A small spectrogram VAE, trained from scratch.
Data: trained on babble in 24 made-up languages, each with its own sounds, syllables and stress or tones, from a formant synthesiser, 39062 training examples, 28.5 epochs.
Rows from block 3 of the decoder of a small spectrogram VAE, named by matrix and row number. Rows with one number belong to one channel. Each number is 128 + 24 x the weight over its row's rms, rounded and kept within 0 to 255. All counts start at 0.
After each channel's rows are labels from the 100 clips, of 14976, where the channel reaches its highest value: "lies over" is the class under the peak; "strongest on" is what is common among them. Only what is clearly more common there than usual is listed. The data: babble in 24 made-up languages, each with its own sounds, syllables and stress or tones, from a formant synthesiser. In brackets: how many of the 100.
# convs0: first 3x3 conv (decoder.decb.0.1.convs.0.weight, 64x64x3x3, each kernel summed), inputs 0-63
# convs1: second 3x3 conv (decoder.decb.0.1.convs.1.weight, 64x64x3x3, transposed, each kernel summed), outputs 0-63

convs0.46 [ 61 117 106 130 138 140 161  97 129 114 142 157  98 124  66 150 109 119 133 137 131 135 158 145 122 133 118 109 129 131 103 163 121  99 148 140 100 117  85 134 121 101 104 181 143 135 131 147  68 135 155 132 102 137  91 116 121 119 110  84 119 154 136 130]
convs1.46 [138 105 148 105 115 141 129 151 118 123 148 151  98 144 133 137  75 111 166 111 114  96 119 106 131 114 136 107 127 167 172 100  99 122  63  89 146 135 151 124 195  90 124 105 160 128 102 145 153 140 125 105 136 140 142 131 105 148 149 114 126 110 137 156]
lies over: /s/ (73)
strongest on: /s/ (75); voice: child-like voice (73)

convs0.33 [121 138 157 135 128 120 112 122 139 127 175 119  93 138 123 154 135 127 124 134  89 125 130 139 118  80 145 117 184 116 136 130 119 134 123 124 118 137 138 151  96 121 128 132 138 172 113 151 123 157 120   0 127 115 122 133 132 126 139 144 126 119 136 137]
convs1.33 [139 123 106 160 106 134 132 189 116 124 100 138 139 129 177 121 104 145 141 145 120  91 122 140 159 186 135  93 142 150 128 129 136 154 139  80 144 100 108 112  92 156 145 141 115 106 142 105 124 108 138 158 117 177 165 122 158  95 138 123  90 138 142 113]
lies over: silence (92)
strongest on: mains hum (66)

convs0.23 [150 131 148 137 148 103 153 117 140 170  62 155 130 111 129 135 132 137 115 132 135 144 170 114 105 114 147 114 125 112 122 150 111 106 151  74 144 164 177 116 118 125 146  87 179 111 150 147 106 157  99 133 143 157 156 157 123 133 100 134 125 144 128 174]
convs1.23 [130 146 131 122 120 133 140 161 121 124 143  70 111 166 153 122 157 132 124 120 176 139  95 132 152 122 119 118 111 199 126 114 128 125 137 111 138  97 107 105 147 132  63 137 117 103 111 102 156 155 114 112 101 101 127 139 152 149 126 133  95 174 164 104]
lies over: silence (82)
strongest on: mains hum (71)

convs0.62 [117 116 150 115 122  76 119 121 154 140 106 182  99 130 110 151 155 180 160 114 146 124  88 142 120 119 164 131  95 119  93 129 114 114 122 136 121  63 169 163  93 106 133 118  96 120 136 160  96  91 130  98 134 122 127 123 132 133 136 103 124 117 140 110]
convs1.62 [115 139 105 135 142 174 109 121 108 113 168  75 133 105 127 128  92 104  87 158 107 143 125 100 100 118 106 108  99 135 138 149 119 117 115 108 143 132  94 109 142 143 111 139 167 175 128 120 118 137 150 119 138  70 143 116  89 108  84 141 121 127  77 141]
lies over: /ǃ/ (58)
strongest on: /ǃ/ (60)

convs0.50 [115 152 140 145 141 170 161 137 146 137 102 157 159 139  98 131 133 110 123 115 135 119 139 176 124 124 131 123 124  30 133 104 155 107 147 130 148 161 134  99 128 150 130  78 149 143 125 171 141 138 101 114  99 127 116  99 127 114  99 141 106 156 120 147]
convs1.50 [109 103 126 123 123 137 140 104 120 154 153 115 109 127  95 158 109 114 138 125 113 141  90 116 144 124 146 101 146 176 144  89  60 129  71 122 125 115 116 168 160 111 123 142 152 139 112  99  96 133 159 116 129 126 113 156 109 147 147  81 171 120  99 145]
lies over: silence (80)
strongest on: mains hum (97)

convs0.34 [124 149 125  98 122 100 112 122 117 170  94 106 129 107 143 124 103  92 131 167  98 117 107 103 109 117 139  93 221 123 109 122 110 132 127 107 133 122 147 143 118 143 152 104 122 105 125  90  96 130 103  70 136 110 119 116 118  87 110 117 137 109 106 126]
convs1.34 [118  97 127 107 131 143 101 129 129  95 103 128  79 151 101 118 136 126 109 150 190 115 156 143 134 141 138 135  57 138 136 143 146 130 163 106 160 110 119 111 105 100 154 115 117 115 105 145 114 114 167 194 126 165 123 109 139 127 121 116 114 130 127  87]
lies over: silence (92)
strongest on: mains hum (100)

convs0.27 [136 153 130 134 111 142 113 125 115 149 145  69  96 133 143 102  98 126 142 129  80 134 114 142  61 128 109 118 134 140 167 126 112 124 117 128 147 131 142 149 132 155  87 118 176 136 129 135 153 138 120 106 125  53  81 126 117 105 113 113 114  94 107 111]
convs1.27 [154 106 138 127 131 161 136 114 173 158 145 141 129 143 150 163 117 146  93 148 176 128 104 140 170 142 151 142 126 173 128 166 190 129 145 129 142 130 129 120 149 158 120 118 119 156 155 145 119  64 140 156 123 150 128 155 176 148 124 130 129 120 157 129]
lies over: silence (92)
strongest on: mains hum (84)

convs0.5 [152 107  74 125 129 150 163 162 133 155 152 152 125 127 141 124 117 112 118  65 137 130  97 145 129 115 118 135 138 106 102 102 107 105 117 131  99 151 137 190 132 125 105  94  91 127  99  99  77  85 137 129 112 163  86 130 127 130 108 125 130 109 141 134]
convs1.5 [119 138 137 118 114 116 128 135 151 114 125 117  94 127  94 135 104 158 111 148  97  94 136 136  86 100 151 142 126 164 146 138 116 133  93 112 121 119 153  82 157  87 127 194 200 150 146 106 156 146 140 157 130 137 128 121 124 113 140 140 169 103 106 130]
lies over: /ǃ/ (33); /q/ (30)
strongest on: voice: child-like voice (78); /ǃ/ (40); /q/ (38)

convs0.26 [125 122 116 110  88 109 146 180 141 162 137 135 142 121 121 140 106 133  40 117 123 132 154 152 127 125 112 142 184 133  98 154 107 123 114 115 137 111 100 142 161  88 114  92  99 130 149 104 123 151 126 140 142 138 145 130 112  88 125 147  88  99 114 140]
convs1.26 [148 110 136 127 128 162 116 115  97 100 117 117 116 111 144  97 115 110 202 176  79 114 122  88 139 141 151 117 120 131 137 111 163 129 154 131 148 113 112 113 124 117 149 141 159 145  81 171 148 115 164 139 136 101 121  70 136 121 123 105 147 134 133  99]
lies over: /ç/ (72)
strongest on: /ç/ (72); /y/ (47); /ɔɪ/ (37)

convs0.17 [113 143  97 138 112 145 132 138 128 122 120 101 131 113 136 116 135 120 116  37 116 139 174 135 128 120 125 138 142 127 138 156  49 100 114 138 119 160 143 130 128 114 133 103 119 132  90 115 101 102  95 114 135 144 138 118  77 105 164 135  83 115 122 133]
convs1.17 [124 129 140  95 139  93 115 101 119 134 110 151 138 168  98 120 153 122 166 147  91  99  84 110 126  98 119 130 146 165  85 101 164 164 141 160 121 122  93  88 126 134 125 138 140 141 145  92 155 161 143 146 119 137 167  84 130 125 106 110 162 137 138  99]
lies over: /x/ (28); /ʒ/ (27)
strongest on: /x/ (42); /ʒ/ (37); /ʃ/ (28)

convs0.22 [116 142  83 150 137 146 110 139 135 151 135 117 116 131 128 112 123 119 131  54 127 139  64 125 135 112 106 139 186 118 130 127  89 137 106 135 119 165 134 145 121 123 112 121  95 167  91 117 104  91 108 101 125 131  90 103 145 106 125 104  95 120 153 161]
convs1.22 [111 134 170 113  95 130 129 140 128  68  85 108 105 106 146 149 151 137 112 185 130 135 150 144 105 151 111 139  94 127  96 116 160 136 137 122 163  83 106 118 153 151 130 139 182 130 117 109 128 119 144 146 124 174 159 159 119 155  99 135 130 132  99 133]
lies over: /x/ (76)
strongest on: /x/ (83); voice: child-like voice (68); /oʊ/ (36); /u/ (35)

convs0.9 [105 129 114 117 163 148 139 122 141  67 131 143 111 128 141 109 109 121  27 143 124 152 129 139 152 164  60 122 133 128 112 123  98 138 126 115  94 136 152 128 155 125 111 123 120 139 115 120 107 143 110 155 139 124 120 131 110  93 107 121 103 133 139 169]
convs1.9 [158 135 114 134 100 119 123 165 121 177 108 121 134 135 104 135 137 120 186 168 113 106 119 120 153 115 153 152 173 144 120 166 168 109  91 115 162 139 121 125 119 127 159 133 168 120  96 149 127 129 120 109 155 167 153 113 165 143 158  95 143 135 113  89]
lies over: /aʊ/ (34)
strongest on: voice: child-like voice (62); /aʊ/ (49)

convs0.20 [153 127 100 116 146 148 164  74 116 120 130 138 121 115 149 120 128 125 124 146 167 129 125 120 125 131 110  99  24  96 118 129 123 134 132 109 114 114  87  91 113 127 105 104 120  99 114 134 171 139 147 172 135 163 112 117 129 113 159 131 123 141 132 149]
convs1.20 [ 85 143 162 143 124 132 139 195 112 191 143 136 128 139 152 130  90 141 122 110 126 117 135 117 150 154 112 183 147 168 145 141 156 127 146 140 133 128 141 133 147 145 111 158 154 187 133 138 141 101 106  95  97 139 121 131 116 125 124 122 142 150 160  91]
lies over: /t˭/ (25)
strongest on: /t˭/ (53); mains hum (46); clipping (44)

convs0.53 [153 126 152 144 108 137 101 137 142 133 162 143 166 116 112 147 146 141 101 122 130 151  92 125 119 110 131 115 130 130 134 129 102 130 122 101 116 140 120 128 137  54 155  47 116 189 142 146 142 186 154 110 124 145 139 110 108 113 120 120 161 152 127 125]
convs1.53 [137 128 100 143 114 143 134 142 148  96 101 148 120  78 162 137 109 156 156 137 146 116 162 141 127 133 129 125 157 114 137 147 189 137 128 123 135  92 163 146 124 195 108 167 122 127 140 161 130 113  88 142 122 119  84 167 175 119 133 137 110 134 119 153]
lies over: /aʊ/ (38)
strongest on: voice: child-like voice (69); /aʊ/ (48); mains hum (34)